From a checkpoint of a small model that answers yes/no questions on an image's attributes.
Model: 14.1M parameters, encoder arch efficientnet_v2, encoder widths [32, 64, 128, 256], fusion encoder layers 8, fusion encoder activation silu.
Training: muon at rate 0.0093, batches of 64.
Data: trained on scattered letters and digits in many colours, 97500 training examples, 3.0 epochs.
Rows from block 6 of the image encoder of a small model that answers yes/no questions on an image's attributes, named by matrix and row number. Rows with one number belong to one channel. Each number is 50 + 15 x the weight over its row's rms, rounded and kept within 0 to 99. All counts start at 0. After the name is the row's rms in percent of the matrix's.
After each channel's rows are labels from the 100 images, of 14976, where the channel reaches its highest value: "top examples" is what is common among them; "patch colour" is the nearest of a few named colours to the mean colour under the peak. Only what is clearly more common there than usual is listed. The data: scattered letters and digits in many colours. In brackets: how many of the 100, against the usual share in percent.
# convs0: expand 5x5 conv (encoder.blocks.6.convs.0.weight, 256x64x5x5, each kernel summed), inputs 0-63
# convs1: project pointwise conv (encoder.blocks.6.convs.1.weight, 64x256x1x1, transposed), outputs 0-63

convs0.44 095:07 54 40 59 71 32 56 39 40 58 48 45 20 78 66 48 43 30 65 48 27 38 60 55 61 53 74 46 54 43 48 49 52 41 47 64 45 22 59 60 51 37 48 38 31 25 75 24 64 77 48 68 71 62 48 43 65 65 42 34 58 62 59 62
convs1.44 113:59 57 54 64 25 73 35 41 53 72 33 56 59 42 58 56 43 53 36 43 84 44 30 39 41 50 56 35 44 45 48 33 61 58 69 79 56 57 16 54 49 63 63 47 79 53 37 58 33 48 35 35 16 48 73 52 34 49 23 28 22 51 42 58
top examples: orange (51 vs 19.3); yellow (46 vs 19.5); count: two (43 vs 16.6); the character 1 (29 vs 9.2)
patch colour: brown (71 vs 11.7)

convs0.18 097:41 31 52 51 23 41 52 53 35 69 75 59 34 59 53 57 23 43 32 45 46 43 45 37 47 56 67 55 90 35 30 57 20 36 42 42 46 60 47 26 62 49 43 54 73 35 53 38 67 84 48 54 44 39 39 57 72 51 42 77 79 52 59 70
convs1.18 134:62 61 32 48 56 69 56 43 55 49 60 51 62 46 56 44 53 50 57 57 79 39 45 21 42 56 41 21 60 49 69 50 65 43 74 83 60 26 48 68 44 54 53 56 48 67 48 69 45 32 38 43 65 51 85 73 34 66 30 24 10 46 57 43
top examples: yellow (48 vs 19.5); orange (44 vs 19.3)
patch colour: brown (70 vs 11.7)

convs0.71 087:79 40 36 35 73 52 60 37 35 57 28 39 35 57 43 31 46 56 77 67 41 76 42 46 58 33 53 60 29 85 60 66 47 44 40 33 35 58 53 46 52 30 58 69 69 57 21 42 53 59 63 70 54 52 74 41 49 56 46 54 50 91 60 59
convs1.71 069:54 52 28 41 53 54 60 72 46 34 29 63 24 60 59 79 45 36 49 68 45 44 58 63 45 70 83 41 32 84 50 31 15 48 74 49 70 60 34 39 65 52 42 33 40 49 60 74 55 53 52 37 81 42 53 59 33 58 57 59 51 54 29 43
top examples: green (100 vs 39.1); count: one (61 vs 17.2)
patch colour: green (25 vs 1.1)

convs0.117 098:48 32 62 48 44 34 61 67 58 76 56 50 35 48 38 62 34 72 45 59 49 64 48 38 37 67 63 55 47 33 61 51 63 57 40 26 63 42 38 11 45 64 54 30 48 74 56 47 32 71 67 33 55 57 85 62 64 68 69 43 48 38 90 57
convs1.117 131:36 72 52 70 58 61 41 55 67 57 43 89 56 86 63 47 56 44 56 56 54 34 59 17 38 64 63 24 78 31 60 33 33 71 58 72 52 58 48 62 49 71 70 47 35 27 31 44 46 39 33 68 47 56 57 62 64 62 51 45 46 48 54 73
top examples: yellow (44 vs 19.5)
patch colour: brown (61 vs 11.7)

convs0.0 085:27 67 46 78 43 50 61 43 65 64 49 57 46 63 41 17 74 54 13 48 40 49 35 05 35 53 44 52 67 64 53 45 56 40 21 63 56 81 61 56 67 65 63 62 49 23 65 50 45 50 37 45 55 32 48 40 56 44 63 67 39 47 42 50
convs1.0 082:54 51 48 25 44 46 32 64 13 54 37 71 44 62 41 47 52 41 47 59 54 56 50 51 33 44 70 45 44 60 62 56 32 29 28 53 29 49 51 83 48 52 55 52 56 64 25 49 16 61 33 39 47 56 29 71 50 47 68 81 40 43 61 92
top examples: count: one (61 vs 17.2)
patch colour: brown (38 vs 11.7); grey (27 vs 3.3)

convs0.155 103:61 18 64 53 41 68 53 79 48 28 32 73 44 60 28 59 77 71 47 60 35 67 64 45 37 45 39 27 39 64 52 55 47 69 47 26 50 71 62 45 69 64 47 42 54 44 16 60 69 46 44 71 56 30 65 57 68 42 43 21 61 39 58 49
convs1.155 115:41 54 90 66 45 15 74 50 50 47 45 53 55 58 64 60 44 61 38 46 77 71 69 67 42 54 57 82 44 37 52 58 13 67 67 62 50 35 63 36 53 42 27 52 50 18 62 55 19 60 49 47 63 50 52 54 47 46 65 63 66 56 41 40
top examples: teal (84 vs 40)
patch colour: cyan (29 vs 0.4); green (28 vs 1.1)

convs0.76 087:35 66 42 69 45 57 22 45 84 28 61 60 55 45 51 19 60 49 21 38 28 67 58 62 50 40 54 49 29 74 45 40 56 47 34 37 54 62 42 62 71 57 51 26 56 42 60 26 57 65 29 48 53 43 24 30 51 73 23 48 43 60 49 27
convs1.76 111:43 41 54 40 50 43 52 80 38 62 51 55 67 73 41 58 72 53 32 50 52 43 42 65 57 64 73 61 51 46 32 82 29 18 60 66 59 38 53 28 41 43 49 68 35 34 54 28 59 63 49 16 58 61 70 56 54 45 28 25 21 50 74 49
top examples: count: one (71 vs 17.2)
patch colour: brown (50 vs 11.7)

convs0.49 087:38 68 64 45 35 52 23 55 36 54 43 47 74 30 29 46 36 44 55 37 56 52 38 52 68 56 19 57 22 39 77 55 49 76 41 44 41 41 70 84 55 43 35 56 40 36 27 32 56 63 44 55 19 40 33 51 72 59 60 33 68 48 35 33
convs1.49 081:48 30 16 40 62 45 53 64 63 39 94 68 53 63 40 77 37 58 43 57 35 63 50 49 47 53 72 29 51 31 54 49 57 38 77 56 73 57 60 24 56 75 57 24 44 46 55 60 67 51 68 31 62 36 75 56 57 52 55 57 62 38 56 68
top examples: teal (100 vs 40); count: one (70 vs 17.2)
patch colour: cyan (42 vs 0.4); green (34 vs 1.1)

convs0.252 084:58 25 54 30 20 66 20 41 39 86 53 50 49 45 53 60 19 78 70 48 67 63 56 58 43 37 45 38 48 61 35 69 55 65 55 64 54 41 52 48 38 47 54 40 45 43 62 25 35 38 51 34 19 47 59 59 67 53 44 61 36 81 70 28
convs1.252 101:63 74 69 48 63 75 54 40 66 44 38 55 28 53 43 62 65 54 51 80 50 46 50 42 36 61 70 53 47 85 60 23 27 34 45 82 69 56 43 56 53 41 57 58 68 30 49 51 66 61 29 46 61 66 44 69 41 69 26 37 38 16 47 49
top examples: orange (44 vs 19.3); count: two (38 vs 16.6); count: one (38 vs 17.2)
patch colour: brown (58 vs 11.7)

convs0.30 088:37 50 68 65 55 39 62 63 42 50 45 73 59 38 43 75 26 61 37 48 55 60 57 77 43 38 47 37 44 28 38 28 36 55 48 42 49 36 55 33 20 25 60 62 30 39 38 57 31 68 28 64 31 20 61 59 46 49 73 72 55 73 48 23
convs1.30 102:49 65 67 42 61 58 38 54 51 42 56 26 55 36 85 09 57 25 77 55 40 50 63 50 22 35 32 51 48 57 60 69 64 69 76 31 27 63 56 57 48 45 46 35 52 60 34 55 59 35 48 82 63 54 41 49 51 51 38 78 67 63 50 47
top examples: green (98 vs 39.1)
patch colour: green (34 vs 1.1); grey (34 vs 3.3)

convs0.68 104:37 57 61 34 35 60 48 30 50 37 74 39 26 67 50 57 65 53 38 30 61 50 52 50 43 62 42 63 73 20 68 55 72 37 62 43 72 43 83 60 26 59 64 42 47 39 50 45 39 69 54 63 54 40 72 35 94 45 59 45 50 46 76 65
convs1.68 111:41 47 21 41 52 59 45 79 55 40 24 66 69 73 39 60 52 57 51 60 35 61 50 41 50 18 55 53 51 42 51 45 48 54 36 50 57 70 29 29 71 64 45 79 72 36 53 52 61 62 23 68 43 51 57 83 45 42 17 55 44 57 81 42
top examples: count: one (70 vs 17.2)
patch colour: brown (49 vs 11.7)

convs0.149 096:47 60 42 32 58 33 65 52 60 51 53 66 41 56 41 62 71 64 51 58 39 63 26 31 29 81 41 81 49 76 48 65 03 45 70 52 52 62 55 57 34 55 62 30 42 47 34 35 50 76 72 77 42 49 45 53 64 48 52 64 66 55 64 65
convs1.149 104:73 53 56 89 56 47 43 46 35 45 56 41 60 70 57 35 48 75 24 67 68 63 57 16 72 42 61 47 67 57 51 37 61 56 31 80 72 41 25 57 69 59 46 59 62 38 57 29 81 51 55 38 38 56 56 63 36 61 29 48 44 56 66 47
top examples: count: one (68 vs 17.2); brown (40 vs 19.9)
patch colour: brown (34 vs 11.7); grey (32 vs 3.3)

convs0.192 100:61 33 66 59 60 48 54 73 74 56 57 56 50 47 60 55 21 45 76 65 62 42 60 53 76 46 65 45 63 53 37 59 38 75 42 35 51 51 36 61 40 30 51 29 67 69 51 43 56 42 54 53 52 56 49 50 59 62 93 56 64 63 99 56
convs1.192 077:48 45 40 60 53 25 51 30 47 81 60 66 36 49 32 55 74 59 41 63 51 39 25 60 46 44 62 83 46 53 71 46 30 33 61 87 44 22 61 41 54 45 73 58 68 47 45 44 54 36 55 55 69 37 29 50 23 45 67 50 70 75 57 38
top examples: teal (100 vs 40); count: one (45 vs 17.2)
patch colour: cyan (36 vs 0.4); green (35 vs 1.1)

convs0.121 091:32 42 48 35 40 55 24 60 47 68 68 79 44 47 62 49 67 62 18 54 69 71 56 47 61 27 63 26 67 56 76 46 59 37 37 38 61 45 30 49 81 65 59 38 60 16 64 58 42 56 58 70 50 47 29 55 48 66 58 38 68 42 60 67
convs1.121 125:33 35 63 60 27 46 49 53 46 41 44 48 63 49 29 84 56 35 52 57 47 42 37 76 22 68 51 72 17 32 29 29 53 55 49 50 62 47 63 48 44 34 63 33 50 29 32 45 54 68 40 35 80 54 51 39 61 31 49 43 81 80 60 41
top examples: teal (98 vs 40)
patch colour: green (28 vs 1.1); cyan (27 vs 0.4)

convs0.75 138:43 27 29 40 27 79 66 60 47 48 74 48 30 39 59 43 51 71 42 58 55 64 53 34 48 62 53 41 61 48 62 49 60 24 55 47 53 41 24 43 29 55 38 22 75 29 49 44 61 49 38 76 23 46 60 78 40 80 54 51 48 28 44 75
convs1.75 111:60 58 75 50 79 28 35 43 48 67 31 69 24 71 61 52 22 59 64 61 60 59 52 64 43 33 60 79 42 53 49 52 46 65 56 56 69 48 47 36 41 37 28 62 26 61 48 47 53 59 49 40 65 53 49 72 66 36 15 28 67 64 67 73
top examples: yellow (45 vs 19.5)
patch colour: brown (32 vs 11.7)

convs0.179 079:34 54 57 53 33 68 48 68 51 64 53 56 49 47 60 61 32 48 53 39 65 59 53 51 26 60 46 25 77 50 53 31 66 40 42 44 26 39 39 12 71 34 58 59 47 38 44 39 03 30 77 44 43 40 56 68 53 49 45 79 43 22 56 41
convs1.179 078:68 52 30 30 62 59 76 55 64 44 27 54 54 43 46 19 64 55 74 51 38 49 44 61 38 56 62 17 43 45 48 63 49 58 68 30 28 49 58 80 58 24 51 35 27 53 27 36 69 45 36 51 53 83 51 44 51 37 62 57 64 70 54 23
top examples: green (100 vs 39.1); count: one (38 vs 17.2)
patch colour: green (46 vs 1.1); grey (39 vs 3.3)

convs0.125 100:57 50 57 43 45 70 25 36 64 67 65 42 59 62 58 72 31 26 72 56 56 62 37 61 69 59 78 72 71 46 43 41 29 18 64 42 66 32 12 36 66 60 42 60 36 42 43 62 44 66 54 50 57 66 51 40 60 77 61 70 58 43 41 47
convs1.125 086:21 50 60 55 63 59 45 45 47 29 36 55 55 48 75 40 74 54 34 54 28 47 62 53 21 60 61 84 41 49 72 65 67 53 48 58 36 37 72 52 46 19 50 69 65 56 69 57 70 49 69 57 56 17 48 61 52 28 63 64 22 49 54 37
top examples: green (100 vs 39.1); count: one (50 vs 17.2)
patch colour: grey (47 vs 3.3); green (45 vs 1.1)

convs0.166 086:37 26 56 57 44 64 33 49 50 35 25 44 47 38 57 20 86 65 42 43 25 48 58 65 47 41 46 64 24 69 57 57 49 66 38 47 37 72 58 57 56 44 63 46 57 28 29 54 81 36 31 62 48 58 40 23 64 58 58 41 56 14 37 66
convs1.166 092:52 43 52 71 35 33 56 69 57 69 39 63 50 51 14 46 58 32 80 46 74 30 56 56 33 39 57 27 51 11 40 39 35 38 35 61 67 39 61 70 53 38 53 51 61 55 62 59 65 70 55 43 65 74 32 72 51 62 50 59 58 43 81 38
top examples: teal (71 vs 40); count: one (68 vs 17.2)
patch colour: grey (25 vs 3.3)

convs0.224 093:55 34 40 49 54 64 52 55 60 58 46 48 62 67 70 46 60 47 66 86 65 46 26 53 55 75 48 35 45 55 46 53 19 62 40 35 61 39 51 54 38 54 55 24 58 39 19 72 65 51 40 60 36 14 81 49 64 35 59 42 12 60 48 49
convs1.224 068:27 95 65 72 33 91 53 56 33 62 57 45 58 51 34 25 45 56 83 58 52 51 54 65 61 50 46 43 38 55 38 39 62 58 68 60 65 40 45 46 40 41 53 51 51 45 50 55 76 39 59 68 53 80 38 69 38 49 59 57 81 53 52 75
top examples: green (87 vs 39.1); count: one (58 vs 17.2)
patch colour: grey (43 vs 3.3); green (27 vs 1.1)